Rows from block 2 of a small spectrogram diffusion model, named by matrix and row number. Rows with one number belong to one neuron. Each number is 128 + 32 x the weight over its row's rms, rounded and kept within 0 to 255. All counts start at 0. Numbers have three digits each.
After each neuron's rows are labels from the 100 clips, of 14976 (inputs lightly noised), where the neuron reaches its highest value: "top examples" is what is common among them; "peak in band" is the frequency band that holds the peak. Only what is clearly more common there than usual is listed. The data: single notes of 20 synthesised instruments. In brackets: how many of the 100, against the usual share in percent.
# fc1: MLP up (model.blocks.2.mlp.fc1.weight, 576x192), inputs 0-95
# fc2: MLP down (model.blocks.2.mlp.fc2.weight, 192x576, transposed), outputs 0-95

fc1.27:156177106145115129188125127138163125151058157087104134158172138158107091147154135162115144098061125181080170108143133146120105097123115122129112149082135086133126113122092152163074144117148140125048079200107053131160149088094133124179157131144147107072161030064120180172147133133125147144
fc2.27:201178133156148118097118175140087155056118185127134124170116130132097112106135151207107183095112139149150148155144076140137137100163167106130148114142132098162130121137134184106082144136134141115059121131146144178181144107105164161152167087133125113110099088118084188133135141145108066109
top examples: octave 4 (57 vs 25.1); A (41 vs 7.5); note: A4 (37 vs 2.1)
peak in band: 1000 to 2000 Hz (66 vs 25)

fc1.21:109133118104113113058113171120101106161078107127138105115121125177105121081134122161090133140141169133128082100121146166146140110088121048127146123154132093112115060120227132086119102091102139140121187096092032082134149116111146115157118121107080206158148168123096109135157089196169157134
fc2.21:099097109095102087091130088109101103133140125177093093191159084137120161090187121118145121128136098086117120150172206119115176101169110106161127183092160129136111089197118077200107033139169160095181145080112184140144116134093111106139107118101181084113132113104100107111124186108124151105
top examples: sine tone (51 vs 5.3); pitch class: G# (31 vs 8); note: G#5 (25 vs 1.9)
peak in band: 1000 to 2000 Hz (58 vs 25)

fc1.537:065144147155156117166140114113135184166162121167125116152135117111091066192099105110101092116176078195066152103153113133096107183164100164215148161118108095152187109083080120062123099118165128069119176141136099085134124082102166153158140122209088073095167133116134153090125166127176123115
fc2.537:178163136168108157143086139116100120215142104120164112121126141135110145093113107172121142159092106168193123184139091102142169135150146105163128135142140140139084140097160164147149122183068085084124148140144186145153166130141153078042122064160079155135090125081052123113118119155150113163
top examples: octave 6 (38 vs 13.6); sine tone (29 vs 5.3); note: F#6 (28 vs 1.4)
peak in band: 250 to 500 Hz (62 vs 25)

fc1.54:092142173132107126148127110083158125181119164129160197095168125147116092207094138144079144114119110170093085133138112138146097161119121123166087147097203052146143127081164180055133072118169110111110075149113082145120160144129160161141129109153110110127222145090139132115156092129196106167
fc2.54:103180141068124122131143133107131105120126088163193152137125084168157095096081160210119138088163127115103132082153109166164151105101126140117064134135169118136091172140109124120132109127109107161140083108131154169115131109136140159146144130077246145099156082138141110177131057121177130133
top examples: octave 6 (49 vs 13.6); organ-like (34 vs 5.3)
peak in band: 2000 to 4000 Hz (50 vs 25)

fc1.176:113113158055088135102147153125140148158107155160194114114156145154180067109113129104140179131128138132094125107156125093127136106158141168119115116133193117079109050143188190113107102102107090125105132115131098131094186140142135143096160172094163171129131101125209105155172160086164106151
fc2.176:112121177085142133132135198138185078091208019175143089115107084142142101095066097170153118143122180148131119057195139099161130121119107140149093092125156079053076087100168113148113083151129186177118127104118122143111170133071136117161176160063134124072116103126154112168098160074124113175
top examples: C (51 vs 9.3); octave 6 (48 vs 13.6); note: C6 (34 vs 1.9)
peak in band: 2000 to 4000 Hz (57 vs 25)

fc1.98:141135119037088086125122149168083182165076083160137089139109197123132136091169179143144130115104172103128081130115101157085113115127138141102241167130119073129144159135115101106165172163147180122143183157133141097093170147143135137127159056094120083186107084094093094150172064096095113157
fc2.98:131157145199099098131153115165152145134104138091178107109125120131182143109131082122170131041114127142093144133077160139121064099120099152095153179129079152165098097110173122150107106160130068169173231120142136107137097103133131153111138134179118113145093130194088118139153113072111143092
top examples: clipping (75 vs 8); text has "clipped" (75 vs 8); octave 2 (44 vs 13.2); rumble (26 vs 9)
peak in band: 250 to 500 Hz (75 vs 25)

fc1.194:086107166143166176166146144127077140112176116131203112183166118143103126111150052106110160131135189184121161068170149118150138104108185155095141123128109112100131101171146153112143164080157172111124176090140119083111206128139065125106129138150079141085112144112177103190143133099128189076
fc2.194:122100107067057126115133150143131142127081149062052167053076181139108149121087169154084136126117103094164138148073123096095108162136115087151130145149148135176123142088145100129122083147110066147174150140157129167143090175080152150204158122163161116160151092124101147125126123162110121136
top examples: A (57 vs 7.5); octave 3 (55 vs 21.5); note: A3 (47 vs 1.9)
peak in band: 1000 to 2000 Hz (67 vs 25)

fc1.502:184103152122108127087143100151144114107132105154169138140163123131191088132145194103095132136135120125165125114148082169086146105191172148106135172088180106139124083173135148204104161160122096125131141147139148142167153123160145036084113102100127166135103161163111064102146117113110115133
fc2.502:150138072131117115186113079157171122134131136117110136101143109139062186161167090176110123097098177109048204082098159101169110180090116125165125150119115184150137114090200120069161120139062120124139139063092145131087090151142151195150093128102106128143107120130119154144099073070146178152
top examples: mains hum (67 vs 8.5)
peak in band: 250 to 500 Hz (76 vs 25)

fc1.280:092187063136207153136101073159125164092110160109075135097088117140119126114191099089111073137072122158124162109148166085123112090174165090107103181127119172164172121172069062137099204117105145139146130125164104121153120099123130116148142088167116118087070103152133151151086089171087134167
fc2.280:071140135151119138118154134119116117134181096108129172106118050128120087097104115149122099157101103077148105177153145119134153141150137127180132120125105066113133116122130172098091077154112131167154116121115120123159130138125126131106148181188130126064070112130139090162144182124134100132
top examples: octave 5 (74 vs 24.2); D# (46 vs 8.3); note: D#5 (40 vs 2.1)
peak in band: 250 to 500 Hz (70 vs 25)

fc1.353:123104142142104146103103093139177100116142157161130100109120102108161068155122128094124171186055124154078103119178175122147173180186118162112133124112194082111116071174167090122125158104112138132114150125081096125160127107070173121137170165095110175146170100129124096132145084155190104184
fc2.353:101142150081184148137114134121238099139166074153176111114105058143133117076117097208100096080133136107133125107151071122108155096115147087201110143129129066122089137152108145151111102162165095156147141069138125131096108152077075115190146152107142119107094120100129182157147123155104169141
top examples: octave 5 (65 vs 24.2); G (53 vs 8.5); note: G5 (45 vs 2.1)
peak in band: 1000 to 2000 Hz (77 vs 25)

fc1.190:121130115074142137173129136137107142130135138165108155132115138134181093128133160105151105093101108112113144115164124114117152158139114156207104156139129104146167113178030086111141128130195121120097100104125118155083145155103152147131151083151107075046117157140187120140133151131141133149
fc2.190:157129090098155141179120159134096169127156088172105130147096140117119113125109162132124119124139076130121205053156177117126155090166146139177086182135137147119099115196048098126152143155174099118137133112142104142107171159067159119140143118134130167070103156138170137171090154122146104138
top examples: octave 4 (76 vs 25.1); A# (42 vs 8.3); note: A#4 (42 vs 2.1); thin (high-pass) (29 vs 12.3)
peak in band: 250 to 500 Hz (82 vs 25)

fc1.359:177079108117115158143112085109121124163148150167138206117137132081153149215110104070100040167152118141100158096130108133135128148163112134167027101137178100121187102126105126129116060157098100124142079166147171133171143092148174170117123128170139135117098118148105152091166155131103151081
fc2.359:135144108147153125124103149165103154071155101182122145140136107122147156130130165138147088113094050135100116091151193105127109130042111187111115137089162134151138121115101051126106096152178143054155111090146167091126155089111194178158147116124171172138117090103109157119208127135086126087
top examples: thin (high-pass) (54 vs 12.3)
peak in band: 250 to 500 Hz (62 vs 25)

fc1.67:104157138116098206132137201125134171112097137102113152156160117158143148097112134128109119153037162148125096156136161081147159126141095042136086133132144162123162116148099143125160109102115115160122118111100144111093105125103092145110142073153143126066115152155193091135034125136151174104
fc2.67:094162123137143127103156118100091159189185040117103168132091090174086160082092147144212124137104163148098159138150144092083180134179148053075120194133130121093110138109111128130151113101146116072105135138125109141081141163112106138121148146094164141169102120086171121123106088123147182068
top examples: F# (26 vs 8.5)
peak in band: 1000 to 2000 Hz (57 vs 25)

fc1.428:152112156122049136146160188166126149138095116112194133146131127113071149135102128138140160100124180091109093120164100147120144080125093153108171090081103150103160121127136143169102129147149095075106141205121133104061135121116113128137110172080106112187092119095129100149180173106144171085
fc2.428:174068114148051044104109102132170137095108201202152158068084094135096121100134136151181135123140098137148139117157116148115069099109071187119133213090172145110111120169122171119108082136118127149166133158132152158143134160149145128140102142148192104180081188132115070120148183163072103126
top examples: mains hum (67 vs 8.5)
peak in band: 250 to 500 Hz (77 vs 25)

fc1.42:133164123143070119156149088064115114145191116175135166130137094101135103157153099150119103118161100133133122107115045110151129175181128146110112166145149059213128118183105141107111132136120151144128111115115098124142121121151157120098137114148124095085129121099111072082152144131098103057
fc2.42:127160131143166131138163117158090073119089120131126101114100108139160114119094094123085102091109112111080139101122253124085086104103117120113090108083124099188099107071165125131160150104133087089160107181183078122123135087101140153155102109139168164198139123185073201110143151130154173181
top examples: thin (high-pass) (46 vs 12.3)
peak in band: 250 to 500 Hz (51 vs 25)

fc1.107:155140073151140171181088162146117158136096153156097167107168163088094163144139120111136108173081172145110137137137137065156126118191131072139119147102101157128177086156054110129168116147133117146178110127151111093192126133148145179140109073157165064072018141088165085124115131153122167114
fc2.107:148136123153139168150114170156107143106141098154137130127116141102099149039076142141191156194108146121109152159109117084110189096156094106107129116081159135102135103107063161104189120145108134132149117111114115107170071125149160147140091140116156106126159109107147147185118127139084090161
top examples: thin (high-pass) (97 vs 12.3); white noise (55 vs 9); pink noise (31 vs 8.9)
peak in band: 250 to 500 Hz (100 vs 25)

fc1.426:144131085117125157147081128125177092131153183162120125041145153121114085127083153135129197139090147115105138118131129132124130102145154149124111096149154094092103082152125121127154142063100071098134123153119098117126104087148174176151126125094109188124112106124112038173174150121124108146
fc2.426:053119172134140130126139112099105109137145059095141126119089035160125104101124110154084077136111206179159139154151109132157158175088148189132103052083108042123113128070113119144119104097181136192152130184153064122117136118078115155171189129098146166140071133148195142145134157152109114104
top examples: G# (48 vs 8); note: G#4 (45 vs 2)
peak in band: 1000 to 2000 Hz (57 vs 25)

fc1.492:139155105104148140122122170121109196134155105127091149068171140206080121082177106111119089086168106144112060093093136164076121148120130090155147169157084122148116143177169122144201088145195152135096176087111094138100187154167121155099121136131071131169081135123143105103106102082179144083
fc2.492:171074144152132134124105093131138079145071106078144118138142128077102146207106121176116138150133152134119152149144061098157130097191152135123144132086175117147139133091122155156079201145102103126155120196089133160138128128115175131160146153132101101108143100069140177130167122185110123180
top examples: clipping (66 vs 8); text has "clipped" (66 vs 8); white noise (34 vs 9); pink noise (30 vs 8.9)
peak in band: 250 to 500 Hz (50 vs 25)

fc1.505:142126082055126170157081125134129157167148102183116139156078130107088143115096186070094159168175220152169149095080119129152112150057115089155132110150164151057178205153124064118144107098099139174159091154126153086121192157121089074133154107119134132142125141195144117170137120153173152108
fc2.505:200120142084130094100172104086149116059199149133130096114104135126142135134137088199189154186117092143094109164118105104168148062217128133074149176115123115193129108144144125155140137169078109103139140126118126117143086138110147133098150101120125115124110137153095096106073134116109102148
top examples: clipping (33 vs 8); octave 2 (33 vs 13.2); text has "clipped" (33 vs 8)
peak in band: 250 to 500 Hz (74 vs 25)

fc1.552:123125155182129124116131113149082153144084165083155153196154146141155163121181089101072077139137136165122121084130115126118111118119151128121120194070122175145150112125161192132135110158151182135136134092115127159157189133151076097155127154169117139132110171172152188127099079120130183080
fc2.552:118156097113086162154075105109113116137129153099070134072121139099075126137132163138125188099106111116118097157167133165170165089120104121109129122088135155108082076131091105112121124143093084123121118142126149081103077057087128182159142153095150161115097104109168118125124127116168106074
top examples: decaying tone (80 vs 40.1); E (35 vs 8.6); vibraphone-like (29 vs 5)
peak in band: 4000 to 8000 Hz (56 vs 25)

fc1.128:171113142066112157153103148109117129154121123111127121152167134167128121144146166108080126152103145035124203077101116187126182095089162126139104109103099121117152122161207103181064145171189127179085145159110121109141183123070105122140155173133111172142107149076164195135117156107100155115
fc2.128:114137120189151184146159162192094165109098109063118126069102116127098161129085115175129136127141170177107069115130145104165128128155106152076139146111155133150143092150083145110199128106170125103165119077101167148147069118159146133153087108120142100093137147126121089192090095134180101096
top examples: G (44 vs 8.5); vibraphone-like (33 vs 5); note: G6 (26 vs 0.9)
peak in band: 2000 to 4000 Hz (73 vs 25)

fc1.129:146139105146104087092162132206126135153109117098155125126053124150205087139118153185128099122144111146059071111186199128181104171114110119175125193124139073113181094082133085147130144118128194111122122123076123158153160130116092127123098155154087153083126083073117151103140112120129160083
fc2.129:114147144122109118076151108160132086125067088137150138136045108123183152156131115208102126144131145137120097122154151115185149156078090107159093134122102055131184089106149093129110106128135174155128133184089097153133145101105085140184156148149116161110089128117168191131112118123155125027
top examples: G# (45 vs 8); note: G#4 (43 vs 2); pitch class: F# (38 vs 8.5); note: F#5 (36 vs 2)
peak in band: 2000 to 4000 Hz (54 vs 25)

fc1.153:184188100169132097160154083139116098157092089089170167153074193131115092171143144170126090130139136155083154089132218176171092101151125125126165154095133100154184146140173094129145105116146151097072094145111136196087089159157097107142119102145127064130110101060100178160162117124148169126
fc2.153:196144101132223086127133113088197073122161066112159171159115166061123114167124131165120152125115144165086183133108185167188096132088086141080131120158114141089177104105163122107115094139161139123074118133100148177100118142171104100117095114130102073116119129106108169111147144121139104093
top examples: C (57 vs 9.3); octave 6 (53 vs 13.6); note: C6 (39 vs 1.9)
peak in band: 1000 to 2000 Hz (54 vs 25)

fc1.319:157090134108075130143148157137143087125102095097170130211208180189135118101089161121122085147144177091115103114057115129131106055111124109095110152096135132114118103116225135134096135129176144127086171133122095120110164168108137114164103194124129140126156090089161139183169167103127158153
fc2.319:141068141117088085106081101099145077072082151157125083170157149156129135075088130111127078127131165138142160138171139080106078126141144172151086170090134163096131119129177102163112155120166140111151120117143137138129169151104098155133151158109181118132113162135156111062154179117073116167
top examples: mains hum (77 vs 8.5)
peak in band: 250 to 500 Hz (71 vs 25)

fc1.253:126142113080100126134107142171134131177106123135116099142045173064147106099122151092138109115123164127167150104145151154129122137135109174187224103134127117153182174129058128075112148144146170121131176165154154064110139126104159100124183054140127076197120107130073126135139096142133149173
fc2.253:128182162186152084159125110137172132105135157083184039126088100092155111171100080084179155085114094150127165118091127186121110100113090156131158155113069144189144087143128128088116142162150086137145213123125151073156045120116088183135141169180131105115143166184088189172123147120170158117
top examples: decaying tone (65 vs 40.1); clipping (52 vs 8); text has "clipped" (52 vs 8)
peak in band: 250 to 500 Hz (67 vs 25)

fc1.547:109142144172111146164164157113155155154142159116130109142131127171096158168112031100055133057149140148166129089128132155167111102146220092129161127091168184144107129099130165146096148101123100088098156081168101098070165138119111076128130126093093093168128199124199166203125099165183162151
fc2.547:191174111103121090157122088127077090118149130122143107151133172115154113128105151113094130155143180087126149119102147141075131144117117088138124129125154080100120170141164059142179157088182120086184134091109116153133062087139160136143163150149129152068126146068105115183111122100145134045
top examples: B (38 vs 8)
peak in band: 2000 to 4000 Hz (67 vs 25)

fc1.439:096182078067098129136077146094109145205113109082082134181160150187130105138129102122120147141132138099057110118139125067093166032150122070130158127083130156135149113125120138175093087132095084138094129172145097086139208093113091114177190160078119117096135045073125199158120151113143164141
fc2.439:133113124124082116094069123131148134184123101135129110152109157108128148143120107172165121156118126076124105132138126092089098131120155092106157098100157126161096108140162150139094101106045124150144137151136112131143142108157118099125197094164215155103136099102103203157157138190138086136
top examples: A# (50 vs 8.3); note: A#3 (45 vs 2); G (37 vs 8.5); note: G4 (36 vs 2.2)
peak in band: 1000 to 2000 Hz (53 vs 25)

fc1.235:101133062163137129151104092181101141138115098093129135216076103104133135148120095118144041094132110155122104125130142121081142180195103115136147138121100173190130167150067116188134141102182125128128114121141087136143119128130101114152088128157112060102109130098118155173120134167154193158
fc2.235:147082144134145052119131124185121114117145135122151161138093114045128150138131091144224099104142102127169140136054122117139126140126160098153145142088141116128141107116100088141132099148149102162135156097134122197137107159157149109116145115131093103098111193143166161189113166131074185144
top examples: octave 5 (97 vs 24.2); C (95 vs 9.3); note: C5 (94 vs 2.2)
peak in band: 1000 to 2000 Hz (94 vs 25)

fc1.448:179120112133149109154146125081106145155115161131143178159139162104152118209108149091097046099140087179082111100136160130141097173171103084152112145136136137186211137104064142119124119159165086128079061145162136153141091143121110138149123097152148067106163164121147159102138124178094129148
fc2.448:168147110124144143151109188117122117163103118139112169168137111058163157151177136162121090135132036138091136126160139074126164114137100122149126157083130167155153167120101084123158122158152136078122101087118138115149153096111138133160143117098158074163150177071154151154177146136096119143
top examples: thin (high-pass) (33 vs 12.3); B (28 vs 8)
peak in band: 250 to 500 Hz (59 vs 25)

fc1.22:105112143101146134075113133168231112117108124117138087115171145176118130115112104132135209139095159114122135123144152096162138125155144110091125127135173172093097067169191133108104175054062131097118134085121121098174139154100109114126114164106119222120153085160111079171119069132142142153
fc2.22:095123147155168121088100100134100092082159073116122107134125060190090102061118122118161136127073192134176114147170112120162161115155149147140111109157132071104094120141186100078092106121104190180207146074130153090162206150091126091143107188127147156122084035100107109172127129149143172124
top examples: G (38 vs 8.5); vibraphone-like (25 vs 5)
peak in band: 1000 to 2000 Hz (51 vs 25)

fc1.4:147125155169093068067158122144183114092124139142144055090148119128182097140157092147135115109123142116109100126083096168111069134170135170083199163145126099158128085154205125135138143152104141141097201095086094104176130125126155137119101172090106150219113089105050125110190097112078126114
fc2.4:158139187149121167093158116177172128062168106083123118117103103176157157161162086126097099130143126096077123071073162171137123139134124145125131134161094097163111064157203079130113118152143114169124180093154151112131153130103115110169141199124116161106118143148045121143186132121112201110
top examples: sine tone (61 vs 5.3); G# (27 vs 8)
peak in band: 1000 to 2000 Hz (52 vs 25)

fc1.184:122165158101138141196128090107128094145160092129118130159164147174116035147127114130119166078134109085100145123125116161053145135138183153144094151128142067103140187127147117125144153064166058135118126125106088124143139096135137155171115093160147161114120098128100084178140145099148170161
fc2.184:140099135095192136210134060183115117079115114144172129180122153112092115093139145145100171119131156160128120104079052186094167110136127162092100073130118078097159172126141115125114149068141097166143134150115109146155143102120149141164166099102146167127136140098148133194106130122057146083
top examples: G (42 vs 8.5)
peak in band: 4000 to 8000 Hz (66 vs 25)

fc1.346:116122147152135104080119123106123137122088079128170149194172112117132145147156127101114083140182115111106109116102134169085171161162106095132139082127137128149153180168141158167132169165125027164063141099107108110127165129070129133150121127080168069198197111088119198110130166145186133181
fc2.346:155110149129151119098118160109168126142094088081140176146115105091162135208145101129078117132127097184197155140110125090123178151079161144102170075087105124151116156132145131109157162199194122185121161159128079134115160182075116122098154143107151124104115162130159121090123132139079079156
top examples: A# (42 vs 8.3); note: A#4 (31 vs 2.1)
peak in band: 250 to 500 Hz (58 vs 25)

fc1.65:111151135125103095185109125151073140145137116146166130181098154106140143147155087119107104060138123147104114108149139098065092131145114144076164167110133129156148158111033097155180104180183131119173109142130113136157128166215135118139099073160133030176157187174095154118121106144151133116
fc2.65:077138135129149142126140153088072133133161024125086152172061071135136061127143171114089055118083162147174099155154119131132136150137116162118125061120096083139132164047098127138130128110130150186183125142165127107146092194127143115122189170132135085114088164168163116136119193128116144135
top examples: C (32 vs 9.3); A (30 vs 7.5); note: C4 (28 vs 2.4)
peak in band: 250 to 500 Hz (63 vs 25)

fc1.95:101131110182128152187156117099152172138115144152147093144151153172139119131099116076117102177131122151080123103110113116074042139146142145117158090137156103111163158143160158132152187112204071128031135084131107106116142123134148163164107107118119084072112159046142123158148104128125176155
fc2.95:105161096141158126154122088134160128162107085151181071112114137126141159108118125121083098202162207158080120096059121081105115131151098173126116116115166102070120167153160106114124159101176070084095130109080093117094121175119142120196145101122149104111111168097168123156185094156144107063
top examples: trumpet-like (28 vs 5); E (27 vs 8.6)
peak in band: 2000 to 4000 Hz (59 vs 25)

fc1.327:209172111188145115158114153145133140130121054099130148142129210132085119169166194173140119099133161131146139101092167165126104083134125097126123178090125135160136128066146104215152071108166175122096119123107131131178112117147071119154087106157109050116138092125131160093157124126134166149
fc2.327:145140144129124160104121183131165107141165102173106121145122143110134116163118192111137110038157139097150177119161132120147178102057124124161100136217088148089115095105107130200153169081174155157085111137183194113139102159168076098127088137131094099088113115144099126098156120138167110140
top examples: C (36 vs 9.3); B (35 vs 8); note: C6 (31 vs 1.9); note: B5 (28 vs 1.7)
peak in band: 1000 to 2000 Hz (73 vs 25)

fc1.570:118145105138094074136117078089132141159143106118134164102104125168083096210119102124125068103090089174082117133146149128151124146108106148135116124090174037169165128073129135115143072107167090113105065133109073182103128125154137173187139081181076080126208097089130147129151105169137134147
fc2.570:210160125076121134146095111085141138149110126163166135152126098103150136122129105198093135112123056125119109092151138174137121081154109101089126143129147190176130152193100183109140110135102099144134101076084114161129095099157148123096074082063186142063133136153156121146136117134218134117
top examples: octave 5 (57 vs 24.2); A (31 vs 7.5); note: A5 (26 vs 1.7)
peak in band: 2000 to 4000 Hz (60 vs 25)

fc1.495:097104130083126108115144128143136118161089156117136128106147123200136181107072125114105124129096139131082085096116121113176142138145104100127102060105170154089132125122121202106144137172082091068112136177148110138113153136107108094097120173066144190144154048099165173153139078099164144101
fc2.495:100109099131129153082168142122155157126161103149085123118129101135114162135125192093113098146168121117137140115132133110128156198071102135138104075230099185044138122123097158175166139146155187169135139193156182113142179130152118088126072189103135113110110121134108124127122122166192049128
top examples: B (36 vs 8); F# (25 vs 8.5)
peak in band: 2000 to 4000 Hz (50 vs 25)

fc1.236:114188121089140113119143159109138134135161109144106156052190123206124109064157125118134094109136128148129063115107196141081148182138105084142152142166099109150121145187182111129228098142165096157102166086064088140078161149184112165119136075111123139163091134138140085120107078097107124047
fc2.236:121123159088153140068195166096129242106188106149106146123111075115071145115090175138126067142129144103123155082171107148114159089165092096130132175151101126096138151135142089097134129096140161149116132111195170150089138121139084146165175198138074113069157152071106126131123133120195145146
top examples: clipping (46 vs 8); text has "clipped" (46 vs 8); white noise (25 vs 9)
peak in band: 250 to 500 Hz (56 vs 25)

fc1.425:130101120145137103120131123183135121170147074106088144200132116153105113133096124156127124105148160108076129142126115139154117121156140160143095142119137072218152125114195135139118166079146107144102148142096111175097175176107097121144109105207102139138156032096116094151104140130116159112
fc2.425:095137106104130066130136126150177107090108168110122117159142102112132137119139131168130162100126158144166154137109136114150125159103136152121080181105124147121150123142125091114121151105180134095179136121101123201130148182109096164112069142140128147171157130156139083072123100171117132117
top examples: A (35 vs 7.5); note: A4 (25 vs 2.1)
peak in band: 2000 to 4000 Hz (52 vs 25)

fc1.45:122085168090134083141105118127126120140097104131183120199129098143136107135105070113118171104105149146084156121213165091110140106182142152114152090150173110130170165134118163131150110138119108117105141112120075150055180168148089090127103119155149089160140097147136088158090127108192118109
fc2.45:117126153111123097082107133112119125112137049137162129175072092132127119134077102158112091099127148209175144090154149141120196116103106169141113101130150096132132132100141115132098090156177133213168135169151137166126175200113123134168167159093129143148078066169149115142120150134101093096
top examples: F# (54 vs 8.5); note: F#4 (43 vs 1.9); pitch class: A (25 vs 7.5)
peak in band: 1000 to 2000 Hz (71 vs 25)

fc1.494:082185113121140113139109111155141150090110145111131138157074096119107114121145090137121063095132115209114129116163142082111153164229153158152140113141156126157140148148045114140137108112111076056134155107137106120113115140141138101134114090167125121158159166155129095146150041184114138151
fc2.494:108131129146169109085083115127105142127182088133149124122048087132076113115086115158095117106092125131223115126148130129080158147169114159172134103131127043195092146129112192083115101118121132146153135087090135141149123174126149138072190135166156136114060165145154133147130140162160134117
top examples: G (64 vs 8.5); octave 6 (50 vs 13.6); note: G6 (41 vs 0.9)
peak in band: 1000 to 2000 Hz (69 vs 25)

fc1.509:124127114167105172175109127140121166113114161136134137110132162098123144123158196132143041120165147128097137126103156162119134134120090108157117184132096154107121078153038086139147161161169105139102127156136130086121086103093186173139102080139138096088079119090149142106187178142091141193
fc2.509:166136075124132214186116139130130161110141142168086136161141124064146116024102187155193140150103113141167108079113091104123161126133109103148113118085123129136127137107067166087152157156185115130105131124131106103140103057061164163080144148117166083127148179084162126127111179092073082152
top examples: thin (high-pass) (46 vs 12.3); G (43 vs 8.5); F# (34 vs 8.5)
peak in band: 250 to 500 Hz (99 vs 25)

fc1.51:114090161172121130181048116180109140156178049115173118176141151098161100107121108205124167129150133116081135103163153175119159154113122126116161070115130122125177105069090039098167081118100100150107144101117075096112130136133103136159150154176108102183151092102123118074098151108198161141
fc2.51:078068176145129129135050107170133142218162083137152118155052148099119150137109124191110127143106162126125121132142146155158179145046109158131133115084123089176185118087171117092156067084098116150118145112124129161152111136118055155098173123151084095133137092165168158103136127112086130147
top examples: F# (56 vs 8.5); note: F#6 (31 vs 1.4); B (29 vs 8)
peak in band: 1000 to 2000 Hz (65 vs 25)

fc1.463:087149126185145150125102139145151134094125149133118100137170102139113120122125061126127136108122152175087139120158143100122146127186152148099134112095124206088117031156126117154146101110094119113160136087138082113177154163166132063150102191154123144154115121128148091122130116121146164114
fc2.463:123126155178150102086095135118130118118174173191109120145089074127096153117135088073110111134101213083117198160113125113110114115079122131140111078140126057100173109113114108141096148068136130161133168150116109145168178131113155136191142158108098176112118129164143137164116126139076101130
top examples: G (88 vs 8.5); octave 5 (57 vs 24.2); note: G5 (49 vs 2.1); note: G4 (35 vs 2.2)
peak in band: 1000 to 2000 Hz (90 vs 25)

fc1.58:120143119083139138170101124115139178157142134084115134093112101077094119138099182147127131088172145135101116099178139166135107146126087128169124207091117167159145102102065101132158122139131106178098122167104134119111111108155077105123117105079092177160176129132132130116126151104164161113
fc2.58:109108131131160149158134128125162129143155132141107170125155115056115158145105173162084163094148167133109094132164092160182117143082078134153122136099072127149133145089073080104130094105149139161092117139122132106126159100152086047113114101118102167141150170148149143118103126155111066151
top examples: B (61 vs 8); octave 3 (45 vs 21.5); note: B3 (42 vs 2.2)
peak in band: 1000 to 2000 Hz (58 vs 25)

fc1.240:055086118153149151180056141148093110154143081100132122106109149118156136116132147063104141159132131163063100124160124082106147123164126126108133126160155090166155205165071112121149127110162075130100139105157101098060160118040121175196122131103097078138163096074139145191080138151194193199
fc2.240:089086146123108154167077092197100121166112150139144114101157117122158128191118148078148139163113151173076104110111109124148126153197117138142154147128126163154133117134154153109132114127112062155112153123204116161118138128052164206147106066093141146120117192111189143130083148149116121175
top examples: B (34 vs 8); F# (32 vs 8.5); note: B4 (29 vs 2.1); note: F#6 (27 vs 1.4)
peak in band: 1000 to 2000 Hz (50 vs 25)

fc1.261:114156045181174122121161122169059114084098126120110157126065101087101158107093104136103075123134119188120142079179160060114123141158124142138127092142172141143209146117078157172170158134134107093175177107128117151103105110164166164167092105135111115180118122148112097159135086174141185108
fc2.261:155121131107144133119017133082115130165132063143127133167083173150134124112120089170129145131114095183175181166103115126084159077110132110109137125100144127163104163060167181128131112152136151166082158091119112144113109111091102181068161135188106138149150102117130151092158099165154158117
top examples: G (61 vs 8.5); octave 6 (43 vs 13.6); note: G6 (34 vs 0.9)
peak in band: 1000 to 2000 Hz (74 vs 25)

fc1.551:084115138099125129123137116114141097094180147173173143096107086088196070152124094134115139089179079174135176086184147128095085199130122201156167133160164075115128144085100127077123140098089113145165120139130150154129094103177192149133115120146092134178168134130101113125119138124132130101
fc2.551:160136136169142108162079086127128113151110086145139099180123170164060170122124137198080141136129126140165083056156147143149137165139108137126096067122127079093128119092083224143147106149161128031130144141109112165135132188077086117113118078142162153118169158115111105098197119168162193152
top examples: trumpet-like (30 vs 5); G (25 vs 8.5)
peak in band: 1000 to 2000 Hz (59 vs 25)

fc1.165:106148125105167102142056154179122140150136138068140151144116129095133110138113062139132145055151125162117109105182162123146124151168090174164169091136149114133145145167051127081129095106106119098115126115134120092137134175144118127179134134126080109146174110089108161208112090155173160150
fc2.165:116098111123152042133056164120128082150150120098123124081140114074101104177124108112164129102147108186170198114120161125169128118120095196177150156146130141135141090153099089112114112170108122167201122145157187150151108149150166133132143170086047148141101139127128137173096159167130165137
top examples: G (76 vs 8.5); octave 5 (76 vs 24.2); note: G5 (57 vs 2.1)
peak in band: 1000 to 2000 Hz (83 vs 25)